config.toml
norm = "batchnorm"
init = "trunc_normal_002"
eps = 1e-08
one_sided = false
warmup_steps = 1100
Rows from block 3 of a small self-supervised audio encoder (BEST-RQ), named by matrix and row number. Rows with one number belong to one channel. Each number is 128 + 32 x the weight over its row's rms, rounded and kept within 0 to 255. All counts start at 0. After the name is the row's rms in percent of the matrix's.
After each channel's rows are labels from the 100 clips, of 14976, where the channel reaches its highest value: "peak on" is the class under the peak; "top examples" is what is common among them. Only what is clearly more common there than usual is listed. The data: synthesised sound scenes: up to three everyday sounds over a background. In brackets: how many of the 100, against the usual share in percent.
# convs0: first width-5 conv (model.blocks.3.convs.0.weight, 144x144x5, each kernel summed), inputs 96-143
# convs1: second width-5 conv (model.blocks.3.convs.1.weight, 144x144x5, transposed, each kernel summed), outputs 96-143

convs0.122 099 [178 191 129  86 138 108  77 131  72  93  95 120 131 170 102 123 130 128 143 148 161 174 113 159 104 122 171 106 122 167 139 126 156 162 129 106  74 163 125 191 166 141 111 144 139 182 139 118]
convs1.122 094 [144 115 151 160 189 146 111 175 110 132 170  89 131 115 102 142 140 150 126 131 140  92 121 114 138 167 150  93 162  99 152 109 164  99  78  57 130 121 166 136 182 113 152 155 136  62  87 129]
peak on: siren (100 vs 2.4)
top examples: siren (100 vs 5.6); first sound: siren (57 vs 2.7)

convs0.22 103 [162 119 131 135  97 144 146  88 136 172 140 110 143 113 117 118 118  93 122 122 180 104 141 156 125 125 187 121 123 135 128 101 126 120  68  61 150 141 147 123 109  97 127 149 142  56 101 186]
convs1.22 104 [116 138 151 135 118 102 122 154  92 121 105 168 115 133 114 120 137 142 176  99 110 146 147  59  96 198 133  82 143  88 116 129 123 191 131 196 190 119 141 123 154 116 163 141 122  98 125 110]
peak on: laser zap (100 vs 0.8)
top examples: laser zap (100 vs 5.5); first sound: laser zap (68 vs 2.8)

convs0.112 092 [146  95  86  78 114  63 158 117 153 189 167 120 159 163 145 162 111  97 132 180 154 144 113 151 149 105 158 144 103 114 118 130 117 115  96 105 131 108 114  74 125  95  90 133 101 104 132 131]
convs1.112 101 [115 116 149  65 102 143 100 135 171 154 114 110 212 212 129 136 138 126 179 141 121 133 121 129 116 175 204 128 117  95 105 180 124 143 123 147 131 115 127 124 147  99 116 125 145 151 190 113]
peak on: siren (91 vs 2.4)
top examples: siren (94 vs 5.6); first sound: siren (48 vs 2.7)

convs0.115 083 [166 146 131 136 148 110 126 125  99 126 110 108 104 152 107 110  93  89  91 196 125 151 159  73 144 153 108  81  91 132 118  92 139 168 163 141 131 164 124 130  74 115 161 140 175 114 138 149]
convs1.115 088 [126 187 147 142 110 171  84 134 157 126 172 181 156 132 143  81 135 198 128 152 135 127 113  65  47  95 134 115  99 120 116 122 150 131 111  92 190 121 102  70 153 174 137 120 158 126 142 127]
peak on: siren (27 vs 2.4); crying baby (25 vs 1.8)
top examples: siren (29 vs 5.6); crying baby (28 vs 5)

convs0.89 102 [135 146 129 101  44 130 136 138 151 110 130  89 104 126 118 117 137  99 116 166 106 175 111 131  86 135 102 159  88 127 156  90 113 106 116  92 148 167 120 101  65 179 141 161  90 122 123 165]
convs1.89 092 [144 124  92  77 121 120  93  62 135 150  87 162 177 203 126 108 101 157 136  92 128 138  69 133 159 176 135 173 199 184 106 124 156 119 115 115 135 131 152 127 182  96 112 104  86 130  93 128]
peak on: siren (28 vs 2.4)
top examples: siren (30 vs 5.6); phone ringing (26 vs 5.1)

convs0.37 092 [144  86 101 112 143 113 119 103 175 132  83 123 135  87 108 139 139 151 102 129 142  96 170 111 120 119 133 101 157 134 119 104 113 156 112 124  89 175 113 165 171 167  83  46 107 103 127 147]
convs1.37 105 [161 159 161 133  64 174 167 146 104 159 134 132 155 152 155 134 166 166 120 135 119 129 121 109 124  82 116 130  51  90 153 189  98 109 142 179 121  60 153 132 165 108 137 111 171 147 156 117]
peak on: siren (66 vs 2.4)
top examples: siren (70 vs 5.6); background: none (49 vs 22.6); first sound: siren (38 vs 2.7)

convs0.106 090 [109  87  95 103 112  73 145 125 111 135 132  85 128 181 129 126 149 138 123 141 104 117 162 112 166 101 112 166  99 161 139 161 131 125  74 112 109 140 149 136 124 113  86 115  81 111 123 156]
convs1.106 101 [ 85 150 129 180 125  77 152 119 165 143 164 154 108 157 110 150 147 176 120 187 137 108 156 114 163 134 209  86 166 151  92 154 139 120 135 181 138  97 140 160  97 111 155 105 156 123 181 152]
peak on: siren (56 vs 2.4)
top examples: siren (59 vs 5.6); first sound: siren (25 vs 2.7)

convs0.29 119 [ 98 119 110 122 106  92 102 143  67 133 143 197 124 132  84 139 131 150 142  88 146 100  72 149 156 121 160 129 121 151 112 145 115  89 176 150 126 120  86 178 145 118 137 125  92 161  67 147]
convs1.29 093 [164 129 134  81 155 118 111 127 129  40 128 100 182  67 189  96 129  93 112 134 121 119 165 132 132  64 122 117 105  96 177  72 120 108  94  84 141 147 131  82  99  57  67 118 158  94 191  96]
peak on: siren (98 vs 2.4)
top examples: siren (98 vs 5.6); first sound: siren (48 vs 2.7)

convs0.81 114 [101 124 108  90 175 116 130 112 145 122 124 142 158 183 115 122 102  75 176 138 173 103 153 154 101 147 128 100 113 102 123 139 101  98 199 106 134 103 126  90 173 130 123  87  92 108 104 176]
convs1.81 138 [131 152 154 107 140 146 180 152 151 168 209 106 154  73 188 120 144 131 105 125  99 113 122 103 137 122 136  81 116  85 147 187 129 121 135 137  92 126 140  82 129 116 175  94 149 118 114 128]
peak on: siren (98 vs 2.4)
top examples: siren (99 vs 5.6); first sound: siren (48 vs 2.7); background: none (46 vs 22.6)

convs0.120 093 [122  93  91 101 119 113 152 138 133 118  62  94  65 121  99 123 107  99  68  99 155 133 120 172 111 137 126  99 175 142 170 100 120 155 159 147 173 133  87  91  68 117  70  96 136 156  37 132]
convs1.120 097 [165 111 122 132 110 136 177 124 142 145 137 152 117 129 144 152  87 155 167 130  87  85 163 186 131 150 108 128 132 157 138 146 135 138 126 181  87  90 108 135 148  60 165 172 135 156 145 103]
peak on: howling (35 vs 1.9); siren (35 vs 2.4)
top examples: siren (41 vs 5.6); howling (38 vs 5.1); meowing (28 vs 5)

convs0.98 114 [ 86 125 153 143 139 154 148 168 175 132  87 142 130 107 180 110 224 156 139 119  80 134 118  67 136 141 102  97 127 121 116 108 141  58 163 152 125 184 161  82 140  82 141 105 215  94  82 153]
convs1.98 092 [134 116 100 131 174 127  87  86 123  80 144 128 150 164 154  59 116  51 102 104 187 133 141 147 110 151 200 157 179 126 117 132 135 136 113  81  61 111 148 102 109 139 100 118 108 127 107 109]
peak on: siren (69 vs 2.4)
top examples: siren (73 vs 5.6); background: none (52 vs 22.6); first sound: siren (32 vs 2.7)

convs0.113 104 [121 198 117 101 146 142 115 103 138 107  90  64 144 132 172 115 116 151 161 101 129 137 136  82 139 124 146 149 109 183 161  86 151 113  95 151 149 163  89 114 151 116 122  98 121 110 166 151]
convs1.113 119 [ 79 114 123 127 140 145 125 145  82 116 149 153 128 157 108 157 116 178  83 169 163 141 145 172 137 111 151 120 165 128 118 146 151 153 113  87 150 118 158 171 157 144 128 116 160 132 167 160]
peak on: siren (91 vs 2.4)
top examples: siren (92 vs 5.6); first sound: siren (54 vs 2.7); background: none (47 vs 22.6)

convs0.123 095 [192 110 141 120 105 170  53 159 120 119 119 116 113 134 147  96 151  85 112 126 123 101 138  80 158 180 173 153  67 131 118 143 135 108  70 108 143 158 136 126 117 143 123 140  80  92 138 138]
convs1.123 082 [ 93 131  96 190 140 111 195 110 127 163 150 175  93 127 136 128 126 167 146 209 119 196 102 127  87 115 120 102 134 106 147 100  68 150 156 164 144 154 148 154 158 123  89 141 129 104  86 134]
peak on: siren (79 vs 2.4)
top examples: siren (80 vs 5.6); background: none (46 vs 22.6); first sound: siren (39 vs 2.7)

convs0.77 089 [123 167 110 149 112  91 105 125 153 104 131  95 117 154 175 126 167 147 114 159  78 103  94  92 127 113 137  89  97 161  74 112 194 169 138 119  91 119 171  89 175 110 167 149 168 128 100  81]
convs1.77 089 [168 100 109 122 137 155 111 129 107 109  34 132 148 200 135 125 179  91 133 162 139 146 122 121 139 100 163 139 119 175 109  79  73 101 121 133 117 109 117 139 132 243 123 120 137  97 142  94]
peak on: siren (80 vs 2.4)
top examples: siren (83 vs 5.6); background: none (47 vs 22.6); first sound: siren (39 vs 2.7)

convs0.84 098 [173 124 178 129  67 150 180 113 141  74 151 183 112 113 130 157 128  86 194 112 133 112 107 121 139 139 148  45 127 133 122  82 151 104  78  93 134 154  76 154  75 138 162 127 148 105 133 143]
convs1.84 104 [142 119 122 118 150  88  62 106 115  93  58 162  77  79 187  99 125  98 110 128 184 161 136 147 128 154 115 160 122 118  66 110 163 192 156 117  98 126 144 144 133  77  77 149 146 124 112  79]
peak on: meowing (37 vs 1.3); siren (36 vs 2.4)
top examples: background: none (60 vs 22.6); siren (41 vs 5.6); meowing (38 vs 5)

convs0.136 094 [170 158 133  97 117  87 189 128 158 153 162  85 134 158  96 137 124 106  80 139 131 154 105 139 102 138 115 112 140 132 166 139 109 138 155 167 133 143 149  97 122  96 122 140  65 133 137  54]
convs1.136 096 [126 101 102 154 123  98 110 120 159 154 106 155 151 154 103 138  96  89 168  67  92 165 162 139 146 117  85 118 167  73 119 115 167 105 168  98  76 153 134 176 134 104 115 168 132 106 131 221]
peak on: siren (50 vs 2.4)
top examples: siren (53 vs 5.6); first sound: siren (30 vs 2.7)

convs0.124 108 [ 78 115 123  84 122 132  92 114 152  46  97  72 133 125  94 134 153 123  63 152 179 124 101 107 133 118  90  96 128 137 178 123 127 120 161  74  88  74  79 105 173 129 166 217 115 145 106 145]
convs1.124 113 [135 135 208 112 104 153 123  85  60 135 119 146 122 107 120 147 131 190 161 124 115 103 141 218  80 173  95  73 160 161  79  95 133  95 104 166 121 123 161 110 105  92 100  59  87 124 118 104]
peak on: siren (46 vs 2.4)
top examples: siren (54 vs 5.6); background: none (50 vs 22.6); first sound: siren (31 vs 2.7)

convs0.27 076 [ 93  91 169 117 105 103 116 145 147 114 140 149 181 121  75 119  83 113  87 148  94 124 151 139 108  90 125 157 183 123 177 142 129 146 119  78 135 105  99 102 105 125  74 122 155  61 212 115]
convs1.27 084 [127 150 123  82 131 157  81 174 131 219 156  96 163  55 143 155 145 150 128 104  98 139 107 174 129 131 126 166 110  97  47 125 111 146 168 154 119 142 110  91 160 144  96  51 143 139  93 134]
peak on: siren (66 vs 2.4)
top examples: siren (74 vs 5.6); first sound: siren (42 vs 2.7)

convs0.87 109 [112 116  91 111 164 112 120 113 157 170 182 137 112  93 154 145 165 144  97 116 153 125 137 149 143 115 200 165 150  65 138 102 151  72 175  93 192  71 189  73  94 107 146 154 109  88  99 146]
convs1.87 105 [130  92  79 141 119 136 129 133 124  93  85  96 100 120 117 142 106 100 202  98  98 140 111 111  63 134  50 142 113 133  79 100 111 190 120 139 130 170  67 135 160 110 143 105 116 164 154 105]
peak on: siren (43 vs 2.4); crying baby (30 vs 1.8)
top examples: background: none (54 vs 22.6); siren (45 vs 5.6); crying baby (30 vs 5); first sound: siren (25 vs 2.7)

convs0.26 084 [163 120 145 128 142 146 185 115 160 151 164 118 123 134 136 153 110  94  80  98 136 100 130 108 183 180  94 120 127 122 109 144 167 106 104 147 124 131 101 136 170 181  86 167 125  76 140 197]
convs1.26 089 [ 66  93 141 161 152  74 148 142 155 167 146 191 138 128 111 146 158 119 138 120 160 118 133 119  86 126 138 120 139 104 154 155  64 134 145 151 132 125 174 108  98 145 152 117 124 167 109  85]
peak on: laser zap (73 vs 0.8)
top examples: laser zap (73 vs 5.5); first sound: laser zap (53 vs 2.8)

convs0.49 112 [118 104 142 129 144  86 128 140 143 189 147 138  79 182 142 154 119 135 103 131  64 142 162  81 137 122  66 131 107  81 119 142 146 103 155 211 158 156 145 123 122  87 141 145 139 188 139 153]
convs1.49 116 [126 150  67 140 133 143 172 107  79  98 119 149 193 117 120  69  97 142 145 180 118 127 112  84  79 116 162  94 158 119  97 100 136 123 113  92  99  84  93 169  87 112 132 110 118 120 119  76]
peak on: howling (28 vs 1.9)
top examples: background: none (50 vs 22.6); howling (30 vs 5.1); meowing (28 vs 5); crickets (26 vs 6)

convs0.119 122 [ 85 110 135 112  77  83 162 136 127 106 194  97 101  93  57 210 142 137 128 100 206  69 152 123 170 172 131 131 143 146 103 112 167  81 143 118 151 148  93  94 159 124 105 131  88 141 100 141]
convs1.119 103 [102 161 126 122 177 109 116 104 173 142 168 135 119  85  68  95  94 148 103  93  75 126  97 114 114 140  65 131  86 136 179 100 144 151 132 127 124 159 184 149 125 167 121 179 118 157 127 184]
peak on: siren (29 vs 2.4)
top examples: siren (31 vs 5.6)

convs0.39 098 [147 104 112  77 146 174 129 113  92 155 164 111 104  72 134 114 138  90 234 118 204 135  98 142 139 135 112  92  65 145 164 165 172 158 148 144 154 126 136 167 173 134 101 120 116 105 180 157]
convs1.39 102 [129 131 105 109 198 177 147 132 166 114 143 149  91 105  87 130 174 136 102 136 170  91 149 107 199  86 169 128 115 172 135 183 149 175  99 101 151 128 162 122 158 110 113  99  87 124 135 105]
peak on: siren (55 vs 2.4)
top examples: siren (56 vs 5.6); first sound: siren (29 vs 2.7)

convs0.8 119 [ 91 135 139 126  81 101 141 103 186  89 158 103 120 125 126 108 123  71  30 147 168 125 133 144  76 132  67 172 163 127 118 113 143 163 154  96 192 128 172 111  84 119 176 159  81 157 170 165]
convs1.8 100 [150 136 178 132 160  79 141 112  79 149 112 157 162 123 116 129 155 106 132  75 132 126 136 162 114 116 135 144 176 163 142 130 172  86 172 169  90 183 136  72 124 133 109 119 146 161  96  98]
peak on: meowing (37 vs 1.3)
top examples: background: none (56 vs 22.6); meowing (40 vs 5); siren (31 vs 5.6)

convs0.24 096 [120 157 131 131 148 138  87 126 145 109  57 102 157 110 155  74 122  88 161 129 131 132 159 128 177 129 115 142  63 112 110 107 136 127 105  61 102 103 106 178 176  75 151  66 141 143 128 161]
convs1.24 111 [140 123 156 169  87  92 117 118 186 140 192 103 117  94 170 125 123 123 158 202 142 166  95 125 107 119 191 131 184 106 144 156  55 110 224 155 156 188 146  77 154 116  87 149 143  97 107 105]
peak on: laser zap (62 vs 0.8); siren (37 vs 2.4)
top examples: laser zap (64 vs 5.5); background: none (53 vs 22.6); siren (37 vs 5.6); first sound: laser zap (37 vs 2.8)

convs0.18 091 [123 133 118 118  98 142 170 121 129 185  61 109 117 169  91 120 110 102 120 124 108 132 132  85 129 159 141  98 153 189 131 111  39  94 123 119 121 197  90  57 124 117 152 108 111 158 111 208]
convs1.18 087 [138 130 101 131 178 110  97 122 106 118  53 147 106 156 100  70 105 188 131  75 103 126  98 184 134 172 152  91 107  82 137  83 181 168 125 124 103  99 173 195 117 156 123 111 101 112 144 137]
peak on: laser zap (46 vs 0.8)
top examples: laser zap (48 vs 5.5); crickets (44 vs 6); first sound: laser zap (41 vs 2.8)

convs0.80 097 [184 138 127 118  71 148 169 140 104 118  99  69 126 103 115  69 126 121  52 130 154 118 164 151 171 123 158 163 104 153 157 130 170 127 186 127 171 131 125 130 141 157 108  50 139 115 126  96]
convs1.80 080 [144 138 189 137 117 157 122 102 103 181 182 171  87 150 147 135 144 132 186 164 106 110  81 125  82  63  82 126 131 116 122  82 108 119  77 131 171 124 158  85 156  80 162 135 111 159 125 187]
peak on: siren (47 vs 2.4)
top examples: siren (51 vs 5.6); crickets (48 vs 6); first sound: siren (27 vs 2.7)